A small encoder-decoder audio transcriber, trained from scratch.
Training: muon at rate 0.0073, batches of 256.
Rows from block 2 of the text decoder of a small encoder-decoder audio transcriber, named by matrix and row number. Rows with one number belong to one neuron. Each number is 128 + 24 x the weight over its row's rms, rounded and kept within 0 to 255. All counts start at 0. Numbers have three digits each. After the name is the row's rms in percent of the matrix's.
After each neuron's rows are labels from the 100 texts, of 14848, where the neuron reaches its highest value: "fires on" is the input token at the peak. Only what is clearly more common there than usual is listed. The data: single English command words and digits, spoken by a formant synthesiser in many voices. In brackets: how many of the 100.
# fc1: MLP up (decoder.blocks.2.mlp.fc1.weight, 576x192), inputs 96-191
# fc2: MLP down (decoder.blocks.2.mlp.fc2.weight, 192x576, transposed), outputs 96-191

fc1.241 106:107131131088148095105139148157145152149152122141125150135088118114127090174129100120141111108157125128098133130095141144100160106144123195136153129101091162156140139160136099130129136133156140123112160136116161101095105125116131145088120154116126180103156070115114171140147170156159117138
fc2.241 100:075135120165084175102110153109120159144126131108143118119147128128124145130135182119146118124141181142143118092124105139095145153126139110159126079152123136154084167132116115121111102139116152128132132126113106169143110124146164114134107110174131127093112104149105105129126107135110130099
fires on: "p" (100)

fc1.240 060:136163113120150097163149123080100151104119140160099123140094119102127127144112122067102111171103134104137113144162129176141171077118140116129083124157125135127153115104101119134140100171134108124112134155159135148166105125146089124149175070136114141132160127141166166153140116113170122153
fc2.240 067:143144126127102101100073119108171104124118125103162101156139159136126129156125103153110161111127084144130110136092140142151080121135091134089072073135165128106190156113139127131166085133155146167159108115125131144118138120143115137119122130096109088105087085149118145095127117147135147126
fires on: "h" (64); "d" (23)

fc1.190 114:126065120130154135152123138101071109132149121107139117129134111157129100118138095154115115145147135090171134128139146125161160107123131147103147122154158093096127145174120114082105136106099120080148153122090126094150107124107129095115133093170140113170102122082129082102150128142087132157
fc2.190 104:163137075143140147066111116168155121079119106121111113079151100154129156130105116144106116115141119164139116127102144154175160150136102111077096127125150125111158124129127119175122142169112182149136186116130119091136132139086131136076147136106153153085134133085098092174147134153157137100
fires on: "o" (92)

fc1.336 049:127118082070103138107131120163135114117134103132110100082127124170115125168114116136140135116156112072120127162077147139131128165122133149122121111132091107116169110133107137124148138134108073094113140165142099124154094153155095146131153137150124144146146135151140156097134090112108097107
fc2.336 044:150167128078093129134119136157152124115140111158164128133130108128116123137172131162159133130161086121133141106149157159146088151138084130114149104115153156141134130112121094189146155092125140110146113131124135081153144123128102117128133122145123097167176150127141137100130108146105137128
fires on: "h" (100)

fc1.302 093:093119145160145138116109146106092174129125115105150141132185079112094151116116107167115096108123119112108141157137173115123135142101118156117151153149095121104106145137194168158108151143110159145140146125142132132139126158130141111118130185112138153135150099173122139142109109155149138126
fc2.302 102:148161150102105144101120094169174100091119169135139114137143141103141167127143107111149131143174111144128101115093115120151104103098150121135144104154136119120109128104102089135129104150130124146154097129121131168153153112106153101116141130109124144112097154138129123108123179099100123102
fires on: "<end>" (55); "l" (45)

fc1.445 057:109086137138103131106161133149173138118148121127114126153110129104100122087117166109109163110130100096094126124110110116122110157135129118123151141121088102122136134145156158123107121143136132148139121153151160143100117154141133092107126130152119134187158100135133106121136133110134180120
fc2.445 055:128159093147162174143108172071152133145092098122136086149170135114173132132132119135075063117143133147134103107121155154118116109121149130158105142119147140136118127141158126119125117112134147167123131132132086111157139125117126125081128099122143129096120113080112119166106142090156086125
fires on: "i" (100)

fc1.400 070:112119117116106130138116124136122112087150147158100141150139144142100161115133128100126128121160135099118083105171099124092102139105140143146155123122119119094060127109139157161088135111109171149144128152175147161123113114167100125131111115155086156137119093141131106173142113123159105145
fc2.400 063:116126126165109122081114095139146121131108142132122142125107089106157104109080090115111136173158066106138144141138110158133110136094163089155204109153148140102095115111151131108116134149106127152131129084118091130170105140104155116102121134162135097149127125126157137116125153152128157170
fires on: "i" (100)

fc1.406 062:123137117150150154133121124137110113137166146092129153109149129095112095100055149085121115143153099077105109105115112108141150154074156092133150130110134137138143163151158145139112120148090121172142094124147124152179158081140131092130102154167152133125125125150160115146149144113100143158
fc2.406 064:115113128146159163137138053108130120116135128149129140152151161140114134139099135122104123138108087121145053161135140106115103127123131126153117108122164124123138124131154155104105136129117135135172145132143128121126137140158137105087103087104088149154097123157153100108105183112154171150
fires on: "i" (100)

fc1.379 058:114098120118167125146172100133114129130095090081091098148130110133114139137115145076130139128122136096140133133116109152135122069166129087078132114131150125110136158121127154128111118142105121111117135086156160169145126053116124125145156128104168096153106128123126118111163134074123137130
fc2.379 054:117162103123126137099115119111136162104133143121151162085153173124127136166121147124087086114127126083111107115105163161106116110159133116081140124126127122174131159149128146140145085106151179146141130152181127099144115134142115138144132134090130132090124123129152125159096105153171091123
fires on: "r" (41); "t" (26)

fc1.157 089:123125167099167116128135145115145128150124130126115101104111108111142160127117157190132093121109095141107152110167121120134152091141124114125135091114121117104114124104093106125175155132140151138132164124157118123119102168085136085136114110119094149154093099126144186127124123156083088153
fc2.157 087:114150139116108105125114127121178119114117119141160147149104118119081138133135114036126127116121084105146139135147108120150104114145109095127107137086142107142146125123127149118112184100085113134126176160140087107171120135126119077082124151128134138129107128128089081130134145098130124181
fires on: "<end>" (69); "l" (31)

fc1.386 078:156137106101162123160139134130141102141107122132144105127126105146165125129108111085141114143146085188120084132099114114159119108119078114137097170135105135147120180125120081161106145136082102147145134126131171159120137134124151139084129135144095174174093095176117174142119159108135116169
fc2.386 082:086132156133117194129083147105118129131134165087138117168107168163127103140144132133108121143129097131124118108111153159181136131121103095128086124145190127131083129128124120136095113130134129153146168114097166142141118150156087108101130101148141109114148167123121135136128172158149181112
fires on: "<end>" (54); "p" (33)

fc1.12 089:159118120142116122138112137149153135104134122118094143141122122100134122079095170158141123115136127117147152086148140095165118087105178121129145134135148134123124140137123199100050107139146113169189134110097147120103142100126153130143136108140178099111137135173110115101166149110108115160
fc2.12 085:133134128129112108123148094132139118143140091110076169140132152172185082117164145136112113113165116132152105123115142114135111110099116137135123116094104125151090143134119139088099101163118120109139121121149139106134115105108142166153107119154116100167112112164169121120122108099126072116
fires on: "u" (100)

fc1.140 114:142114130130145183155127137102118132158152146112106131117163146165144130169141124137142124164129088147093143138140145128142137094151115143138116113100162137128161103059146093158120129096162113128097100135120107120140088115179130187143108143118150132148115151143129157158140115113117159152
fc2.140 124:118150171130118134108077166142118103121122138131139109148184094080132167153125147127152137103158176113148151120122101147100122167113099123113126107090113127116148149099141168115149182110124150118113128126122145114132148131113138149101156143111104137142117113124180147174139150087126125160
fires on: "c" (18)

fc1.320 118:123117146086114096115146091140174095159150122126176113093115104093123130142145122099149134130154103163113120090142097150113147160154124081108129098105076116112137166138158155124109168122115092117146113116130120147111081116133127116158101092122134170135155094135101155116133062107073157141
fc2.320 113:138082137109108137107116144146133106132087150105116129058113154131087147111136114107121156124118111144120115139127153118143122126120124121135118114144124142118137106120156150108180154208109108134150113117119158118091112144145094109101112096088117137146089170082115102131141123141126130139
fires on: "l" (57)

fc1.126 100:146122152125137117071123103124181056129164147114114095115132115134215156130121096099135166141148147115148162130090150106128136104130166121131129124087129124127147152123131125127135108164134133132143123092135150150107106120170149132119138162120086152113088113099131123141136099099115099095
fc2.126 106:137135135188101178147114122142148153174082147099120158156155108148136131116169138090095114103144085188140149104086135136115132119141109156137134123114128150143149116167104137120148155122098162147134107142152102129130131123099166128152142118127117137075099153131138168168105167097106125081
fires on: "a" (62); "w" (20)

fc1.424 102:112117138113110089117167127125108135130157126115107142124112132088137159137143138114124133122116135153125091120151166139129112110131131092108072100133125189091128110128097124172138158174135094156118108134138116123117115134125095141124092168147107125117110133152150150172187166163158133148
fc2.424 109:108136127106102102108077101133102077128115105146135132164134090111121154167098130171109121147122073136134109100116108117112151095126093137129082162090112139086145173179110105100165106146143138103103142110138078157137139113121132132142116120143095138125134106125090158136075131142111137131
fires on: "r" (100)

fc1.171 130:144118113093117151092175114157114104145169118134078132170124090110077148081137161177169139194141202117077128109149106110135118139102144079108141137146105140131145159159104118137174110086161125106140117139102110128140121149121127167104156133120110118157136135125107159141120113101118074134
fc2.171 127:130180158154141125120109121138102121131175130136161126134115149103173128107098163169120131101078152165186135181149155122174120128135158115122121158120147124104157112122129131098147140128133170116126116109134067136127102154110135131090138175159105119136124111178113123139120107114179113145
fires on: "m" (17)

fc1.449 097:082103083102113138085103107110088131090149119118160154116133133139153193134158157120107175110109138135109147142155133110128122126137130125137166104123131122131147099110106090117090127140138130111133159171129141092164141152123108145143148122070094141134112140127156159133130135127125147166
fc2.449 106:146151142122109156133129112109168130113133080147128127152097115111094092163086111131126110159132102152079112130123084105154084135110125098116134085136112123125146111091101137142086148125122101146139191130157096084130138105100091108146101103141132125132111132108088137133108072114150096149
fires on: "c" (66); "s" (16)

fc1.360 080:133152137128167122086142129123121143139140147130120119124111118117036122127169106100115130119162105111158110125103133097185120134117145127130089114167099123085103123107118123124156129145096150112141128127179110143131127193106132124085096114142160160132119137158088121071098139178122115129
fc2.360 081:088083112145116189120110097112114128124105158154151134158133170104135108131092103128122100175098135150129080100133124149152126132131083081100149128175093115154124128119151079150131144150126138138149139083097163152139088189135142092139153141121125131157107136171133127104118127126091132135
fires on: "m" (85); "z" (7)

fc1.514 061:151108178089167145112137106150144148114155144109112120071112139097144124108110122088142113103114155156100116141139160101107112176135118115135160127091132189149164133108139139176117138124116151110107103161144113139126150119131160130111129121111117110086142158175135066125121121162163149134
fc2.514 065:095081165139146129142124072138134113105156105091151146121152134114093119185117144179113148137141123145166104169129150093140095128131076139111144142134137099114142132137093092162128122066132130136116133148107085104127112132162148121086169155134141085123113126113204115066085160112111078113
fires on: "m" (100)

fc1.565 092:111138151129183120162127126113165113143171151170181129099128100106138121142142122113120128148132104107099144074159131077135150141147122169148130088116111127117128132089106130107118148147126141132125168150135129090118098149122115122132117135118145126114119118166142132170114115146110162169
fc2.565 074:165103121145137159102127129131144142143165154155139112113115120114113112153156135152171147101096152107141115121124115091153121119119104121130128143136100156130122153107161149134115177118068142153166156185119163115155125150121138126092146141125134143112110135162096172108128101112121101142
fires on: "r" (19); "f" (7)

fc1.269 112:094074093157131163112138146136123183148121108148121098122114108103120197124115112152168177170116173125087143176128131109117150132111158124128122145107101127100108103115116141160088138129152119116149144113153147138147156135131127122132128122145167132098168150153173146117152132136145152116
fc2.269 113:172142143117145124114092115124184088110106104092118160118178089136123099115155139105090112109109119152123126080141136143148151128116134139143117085160140119110184111080162090098101132152154123099122165133131104124147153140156139133059075111150120161105089118162116142155111094125143085130
fires on: "e" (27)

fc1.335 076:135140174103113119082112180169119099135119140103115105127157121148128162149097110114127115111129129156104125115105123163133160132159114141074097147076129199141107155169153112095133105143136156141123105131132080131122098126107117187107172105155091158099131111173146150110161116134104148128
fc2.335 073:070099120130126134112120138089120134165109108106201160134131117122154141134116144151133159137140143125109124125124146136153140126145135089174100119130143177137103109155111117121138118119142172112105147140115144101121150102158116091108071143116123119117145121098120094130176139100076082085
fires on: "c" (90)

fc1.375 098:114125139130098141139122120147113108123145128107160141113111064192097189136109138103144164157117130126097121124131149182119094161141144140108122101140110127167067122125134110149116165154100105114103129139135150120141120156089098101099128141147080093165137073096111131107128141135060090159
fc2.375 106:143127137139184144149069126145101149119102154139098105207112105121150149165188139160132151130137163160142135109163122111115155134111119182125127136150106135103120144132138167130156156156131085110127114162135090172127070106181137137104147101128115129151122154127141148148124130134096165122
fires on: "<end>" (49)

fc1.500 102:137118109147110158093129181151139136117126098156142129129156080103114077072114077154101158156124103129129120132103108098088096088132155146141075130128113166106104146100141146142126112146145173148177122113125114104140159133123086117138090157106143123117098133116187146136142120125134144082
fc2.500 100:123125147110125140133151125127126129114150145155161118112121121172126124174168120104113130117118147080068138133120124120118140119185148101131133150157168127143107123136124110145106100134153146110134181165089122134150151137107112093122130147133159154112127078146078175131137120158110128155
fires on: "l" (12)

fc1.370 122:167122150094122141117125166159098102098167100120156121120140112120137138103133107144128102125151145135133172154121092099112160116133082126184116101123125100137113091146089133105129122117106128110144143125157083117102111145115145127101138104153107134112107154133172149122114142166141106134
fc2.370 125:119118116160150156109116186153113083114121151133149101114135128113116116128185120165156158097162157150118114108120125098141103159120111133134132130083120131115151166105108130165185117124130115149130139125158121109171075143096162084129122179170139157143145157082084117169115164103131119119
fires on: "a" (90)

fc1.32 064:071135128139169116130171129138140127131137132131121161142117119147123092098116137119122108091113135132144102124165115157110147094134098134125123115093170155150131126103142146156134071135135121144154118135165121129190131106100154171097115114197130112132138152154153138119097170158095143150
fc2.32 073:089111131136139160119120065115107082109143129130164102162172139140106106131147105111138147126144119157132109145123157110159100116151144132143134140149151142128101125132108061108132114178104136098104167159106099115154133116155135131106091135127107135100140117181182139105075125148146120123
fires on: "c" (83); "p" (17)

fc1.11 064:103121120115118156142101096149120130124115091084147174122106101121123076120126155117125123167133126128152106102118098100171113130104110139117145130168108136168120160119124140168169091127114176144142129099123116147175172142140149150129128117146184134094104143102153152113143148150152111131
fc2.11 055:110100136134144150156102130094133108165139145080119136168128128127111131131160093118128129108158124142129106157135152167142133110128148074138122180108142096119158112127159111152117145126118111125164130127090133156170149117151173089079120108107112139168108092140092088121104140115119150153
fires on: "m" (66); "p" (23)

fc1.483 092:089142106135118102118117153131109160108150134111109129119130112113165159147174126133154171123127119122094146115138128123144125116099126140122132149142148134110154103134133141142092097121110155101135172091139142131158131115093159178096154126158109161142113141129162102144107138111091146104
fc2.483 095:142134110126118165114099090147150129131133113131150120123144138160131097145113136125115091110103128168115135147126164144158126119108112108147097102123124073124146106163167093114124123164137160123150162114134110118139154147171090114090127115104136132084131100122093167098103117169136148162
fires on: "r" (82); "p" (15)

fc1.295 117:095127130122119137121133121120135074126093123072143126136158109106106116102141122157116128182144141134082134093121145143149101123113160117087115119111112093219127093130140161132129143128151074113110144138119069097141093140116137158089130100142094120127138127141160125145172118066127103134
fc2.295 115:128196143171099156136115118121089119177141149110142140157124134155120131095119156126156118121100137116189109136078149147118132100124073128119119112148107118081140139096124128161102141120131115105102125076148090103128125146116146126138121118108128131143150163135101130160121153136095126121
fires on: "h" (90)

fc1.460 089:118144133078125171124146102137125120124111113169162124107126110161104114119122082117140161116118112121113093170126147123157153151141102120100116112114105126127172103085108127127148149127119112123124163118127101118076155120140129123114121154136148122104137077093135095117192129139165106109
fc2.460 083:091105096112115110107128132152143134119092169160131146096151114142140133131119117104113090159136124123128106125114124083164074157137103150145154114123132121075142161083146138132131124119087129159117110127146125144174118151141128088152126074098125134151180111132068128117126133082119175107
fires on: "<end>" (66); "l" (24)

fc1.558 128:145099096079098194124113100163102153127121120135120148079096087090097179168154135115133086118133122128146154125157074114109120138119117121102071111136132175129178162121171176133095125125139114148162095121118151148119155119119130148088146202118145115144115105114148102105137100123124107121
fc2.558 132:165103125126163185143090125123113103133101129135134161146094115088163132189127154133129122144136158104157163113162133126176158141142138178136114120133136176114164164111167169121195119119110115136110096140122155139123146128127130103127147093103144123077112122117143093114099162076130096117
fires on: "m" (85)

fc1.305 104:164124110139151153150119091096153183093115129124122150111113149106169092138102146173179136140141113131136103092148106145166136092122087108126089132170156118131138117142156130115180139090167184094111137135113132143127122107166111155130146116139158083148151139092112129121118097145134119137
fc2.305 101:148111158152118085103129124107113136113130090128145149183183159138160108111142062098130145153122145081144145140126138144128110160144154130104168103097123123110133087085136110098116113162145106085130133124156154091124137104144114146136147129131120103138119106132115151175130129128159163107
fires on: "n" (23)

fc1.563 099:102152089083115138149085100123132133125151109125143157164101098093131158145101145127135120101154126155131068127107107098153117117107144152099103122159129119122102131111118098127096125114119119117140131122098110084096094113131166075083167050124149121137097107141159164085101122177151142148
fc2.563 100:097146177117096105135090150140148123165127115173134144168173110119144112113103140121155126119115108112145105140107134105147149125108163141159101133115146153147130167137147153164115114132085158113145159086089179137151111133134109154111106104121169172075106160130115124093131139106086118129
fires on: "o" (100)

fc1.43 048:112121171122109150116067111141120131180104120103121138191132140148122135106134110150084120143132140141140125119118081110147131086153124135103118145071110100134117124122100149117131132147142135181142126052162128112134140155150140091152099133131169132116080129120108108108125157113137128146
fc2.43 049:133152137178100201132144144122134141112107143101198106123134157081135099142118171150133116085134145182092149136090133139169139101150114147144167130139143078148198145131104075090104131146119129140098115147129180097118147148104149126078112182135092160135096127105138112145122140122109124151
fires on: "e" (76)

fc1.472 099:119099123123136143143115104141112112103131121130137109115080116085123152092132142104127146125163083157195107095157123112118177109154135098113160103089126115176131111123104117110120148136143155131125133108122138129122091103099167112120140084113093145083195121115124152127144137111126118143
fc2.472 086:125108102139102125135152151138110111110113121145111129122134162089116096103159089060174155113139123140126152123111181115154085117119111113122124127169110094108125104117133069141111099115143118080148123093150129115109134114116140082100130135077129146141135134127124181177084108127108162131
fires on: "u" (93)

fc1.28 067:100079130151134125180144138093139126166162160128087140096121134145121099138117152102135147082146127152155105186125144117147204122111102178094158122172109146170152122155133182163127118108155117111106142159137118150120139132151077122140148109118137145166097138149150116156155131189165112150
fc2.28 072:105128154090134134133094128142108152100160104126124144100150147109094101143131120134139103127148076113134129093138185097151122123141111118137154115141108159114152154160139094113118137141122168115134147123131081109143140157152123126087142106109092079089146137135132137088116138151138103121
fires on: "m" (97)

fc1.442 035:083087160082170140141102108138107170129108144117130116128176148129086121082145148149116148146145143161127104126144136126146131134105157132083122132146134163118113133119109124146147111122104122152116106131144130108138160124166128129148124093151140139124130133108099124155136112138152108100
fc2.442 036:153159140058143176106132144109113141126104123079123118108164168074109105122104109160099119103113107135125122117112132141142128108113148111126128150118115113143163155154147098167142128141138119132110086063140110139099102147144120130107137136139147097099099123093148150135120098156134106168
fires on: "<end>" (68); "l" (19); "a" (13)

fc1.447 044:120178144130167121176123130119111131119111127128102123082119113133157140114112113139116104169104113138100125155119148144128086069165086136140086099152113149102135146112101127123159143135118127131108141127153193109135117130159106144147113117122152135097124138144140120107122139093167131158
fc2.447 045:097151115136119139126113109129163106148139168119122103122138149102163151117134115133117160117138117090146100158123169187159141111149118129092091134131164136120160133115098090130137115142113133179154138154147128106129097133154157110170137103088116142140133093156152136132153144103180130086
fires on: "r" (100)

fc1.429 076:143130095106113125128136109122089177124104169160092140132118095138164161114131137151115182151101154106181156102109123167129153151168148121155120144124124149118120117139098118109134147139145103167127126129150179148138098158133102156163179119118139108098133148173126126171193181133136120139
fc2.429 081:112120118115119146078153111095160126114132140133147108148164135118114091170193113182121097121129160061152106136134135134140139129159107100142106133133141134096151114153146139142129122135093119151135149162166121174150104112164106115165165144128096116123098145112159120097158173124114181099
fires on: "r" (100)

fc1.403 116:145154059102146138083064108068133131123128140127115116120134151165113118095162134172111127130139096097145112148101133107157084122097128073136158179128080115104149121129172133153119117147174117124123135133127143117170108146138097091097132113101090143161102096142162106161119163087127166120
fc2.403 117:115122133147106172184094163162141140132125153133137104104088111149134142163103172125071152151147137167104123124111088084129139141150086085127145079160178123141131175141171085114108121131107112118157140120161137137140158178117114121137138104145091145097100157146108145089111106102139110138
fires on: "i" (54)

fc1.37 113:138092144107147119114119129106114114122121116104179125129103116144125152097177107209124142137120161102103131122163127131080113115116115100088155149120136142124092108129110112156130142144112120107128181123182130076131122167132154119119144152131130126092139138139117155114126101117106113140
fc2.37 116:129150114120135140152141120151137117149131099146117115088140120160152134106160110161143102138150101116120126104100146129123132085173113152116135138124135127138180145105109148079161090126190166156116114143132111125157142181129106100133161125117112104094128115094151140128108132139185120119
fires on: "<end>" (55); "l" (25)

fc1.164 057:136095151112129116112108120076159122152118132128136135172106142134095126134147120100131134125152119126125120105139157131145146136134106085143116086162130103076103120133068143118122113161112092168120170144137097092109133182112141113177106129133117136090119131130137152135183113118134090164
fc2.164 050:118094137142115141115114133066170127092124119138153111120113132089120092128168108165117142129131180115125112085123123133174133122110090130102123091132134133101144154154116134111130107126113157140141148128141161096144154146130162138157124166125106086125104140079114163137134113096167135116
fires on: "h" (100)

fc1.276 048:128183142104104155179128136162160132144161108093136105149090098143103103145168134139165105152096133166164119160101151123127130125129103141118129152112174108183129116122131136101157116109099099138101124089179134148118140171123129128086075128161145160131087162096105121096129140084120115135
fc2.276 044:135141131156144142108115122158163155124134111112143114164110148106104112138143151145116098119139163129142138146135134122176154142136146115125164150107138102153154122121071118084083097182094105141112146071141122126138113176122160088114073175096142110126104131111109119138131103140132142130
fires on: "r" (100)

fc1.436 102:093108135140122123142069151134114127097146140144129158146139130116117133081118109108124131141154150167103085095097140122108095129132127121152134134138130108117148109110148118101110120095110114117074146111140109174098105139177116086127102096100103129163173091121169111134166184105125156164
fc2.436 098:142129086147137132129110110160173110127142146122118110124089117129198124109099117106153165111145159137123112067116151147121153166138169123084136121156131093151103146161137161115086104145126117124121134092127102167161146152114111120143113131097085125122106149141093157099117099158124108156
fires on: "a" (38); "n" (28); "u" (24)

fc1.574 100:137124128113142166120121149152111122098137169126141084157123126124114147125138166148103099154138148111116157124149160105117159083086117142085107143111076125150095157127165154115148162148152135099171103128121118133096145098143090112114160099127178112154140136150131195146153128160096084131
fc2.574 108:142129173142121150101133130114115175101117107122166109094124103151144090172126135140106128157121144125141133127120104108110133126128143170159128132146134130126146106141103109113090163105133100137133121104145150144095145121128118166131100102120099111129148159135122180081121156097138165138
fires on: "m" (8)

fc1.46 125:111110096120124172127126155164107119106149099094146156135090114149163127095097074153116114150126156122126061126091114088100108098112107138132148128157134159115169124141126115088149119119110142148145129106134094141159092084156143164096121089154137150085183113141111063152138134154077088152
fc2.46 119:086161147138142130156121132119146079128087130164131167128093169120112144091172132144144070125105114144123114148121092110071126166059113123183129076160103125127145131118144123123139165117130156123128136129090110122150110135118099145077128118135122086123126127119082126133143084091142133106
fires on: "i" (43); "c" (22); "u" (21)

fc1.456 115:123134135128109123119154156097119123130183169109132137125152196101100126091125156083113137152092151121136162123138093127117124121107126140122151139178130122156108114130117176132144113101161140138128115112154110142103127123145160127126109133137093098170171092128153155144113133084183111142
fc2.456 111:134118115125125117117089147141155146159091101102090109106165152099165147141113105144089127160140047126063090091154175078132094097132091147113161132114125168113158149140152085149129170130094112130172146142123099142137133174123108107107122118132135102138095136189159167140101133151145128094
fires on: "e" (99)

fc1.146 090:138131120137109120116140107115106128154159103121149149120124092130124152150114145088116118108153171108135122125105075117127131117111086144111134131139077096163101122145143143151092132132138126112135151119088100171116149166111115110132146107107105119139128135096110104196155147212114058107
fc2.146 090:146130104120095130120124135128148090119106117151138154132112125076125127100115113070156124072137131177108102098151104153125115131136134146149157114147074150095124105109180139113141145155125124134130170094082145133142144111147150126134121132104128137140130176136103151091114141137125120183
fires on: "e" (49)

fc1.470 105:120126110133132137145128124129112138108147135110132119131145120141117109097121119152121118076110168125101106153133136115150152156124113156186185090147098123130170141117136112087145107136143137134098141126093146180150130092082154145130098065113144130164161158097138141145142133116070172117
fc2.470 101:113145118088126124094087112162160107103158119095108096109139089132159170194105127126129113144099166109124136162099138166101115155153103091096068161115141150101145149147143085139144138166122150153187130095140115135121155138137149113153123147144113111103131152129119110124100147117131136132
fires on: "u" (73); "s" (16)

fc1.366 097:129104160121127137181096118163115156124165098112141110153149134155142131139110124134140149127150150127106155094087143130108137152140119153140159114166118148130114149132175160107109076130101139153119149111177145120129142120151136095140091096105167171114158109116141128079145127122127163127
fc2.366 100:117136104146143115104123125136122094144134079104124160113124108144181118130162121144119113128143159154142117106126168122109144104138126130131153085113146168088134110072139166106115141159149132117139180109136143092110142112097126183148107152154178096117091135142106104136109181103095164126
fires on: "c" (42); "e" (22); "n" (11)

fc1.411 060:111115104098161163147149103125158129120117119163144087138145157129144120114104124123180139135148130111132082168127141099128104152129152133110093114105131151139143146119156103124094099157131115151149145107110115175135140126119192115112144137113133150124129111112142089118130158089151120127
fc2.411 060:123088121130154172108133107135139110120129118091151147126140159121169082162107136114075114125121146094113124137114169122129138171106158112141182118141124157113120151142077104104093093139165122100132131126099138136150146138139163134104083131117116106154110145135183163164135156154135111110
fires on: "u" (62); "t" (37)

fc1.566 072:174114135159132106117171124147099121106113151120127109149140173134089102140111090167151153111157124121113120110110118180134152107113136149173113117135114098148132120113083130149047123090149134107149121146130097124134119163150108162112136156133136177134153141159137092115147111127115109136
fc2.566 072:128136119136181128126097111200154126086113151132127129153135153122134113149146134075146109091147113142135137139115171112138092154122076115107106130145143100148095125130150149134128110111155140120099168126138150125128089090150129134108130084135141123142109114131135143103059086092110151103
fires on: "u" (98)

fc1.138 088:140130152112092124120133115075113101121142133092168156140121160116120072144137126158125124120153104130128160148107158091093124115109131147123122092105116149127171162151147107173142144097100146134139119130109089116090143103100156131122184132132131116120137168106156074100165168201174103124
fc2.138 089:098122104135134131171125154130156154130090094115119099100171146114109101167130150151128081120178142141159085121114107140151109170126070120116102149160121162093164128144125146119117132137111111126138142118167136102173155095078101096119124117144154123131151092145111110142128116139136124129
fires on: "e" (54); "o" (46)

fc1.568 096:165111122107081142136113083133118189126122151151134074127132145112131135118173144135156106098147148121114122084148129159118140158095168133112084112096094129112138126146067164117120130126114110100165134163121138134158158144135127129106097132154140141169103163115130073154108106113143132094
fc2.568 102:099131117113160165129083133124166107123155128117108140125125165139113131167114122136142181098156083119110140109144158110112118128152122138146097147144193126119124124132136127119143114178118139138112155126141075163100135163127102135097108120140123100056094129164123125091155142146120123117
fires on: "p" (44); "t" (41); "o" (14)

fc1.282 043:164106130131160092124161144158118098143120151137166142115164137118137117102086159157129122124147092115154148089112130133149103107126138117162109121144115132110113110123115138111078098137127115117142157139137098150093099160103147144125149086086139106150135138122163136167097158094080096112
fc2.282 045:116127115134112152109105124102141106114124136122130137123119082150097060146094131127147114105127138097098134128121167135139137090167132108128109121164086149126104108134135132139152154154115126102141131147147140151177107148138133131140164107131123107120122155081162152161122145123128132120
fires on: "u" (98)

fc1.551 092:168117138112135143106088169142176155148133150123152138117103102130126097090154161161154139081102127136148129133103148118162113146158134098157124158136118128118111083134147110149129112179087081086139108106153141085071106120132126139166115130099131113119123108145135095156151134129149150095
fc2.551 095:066148091093116113111102127120132127128104135119155136120134123085123137142179061162112105168092132132152135103156141119145103098143145141131091146117149126130134133166142091110076133107116141132147117118140151148139107119147110149174117125098127167141151137102136097152109159111128127123
fires on: "n" (57); "r" (28)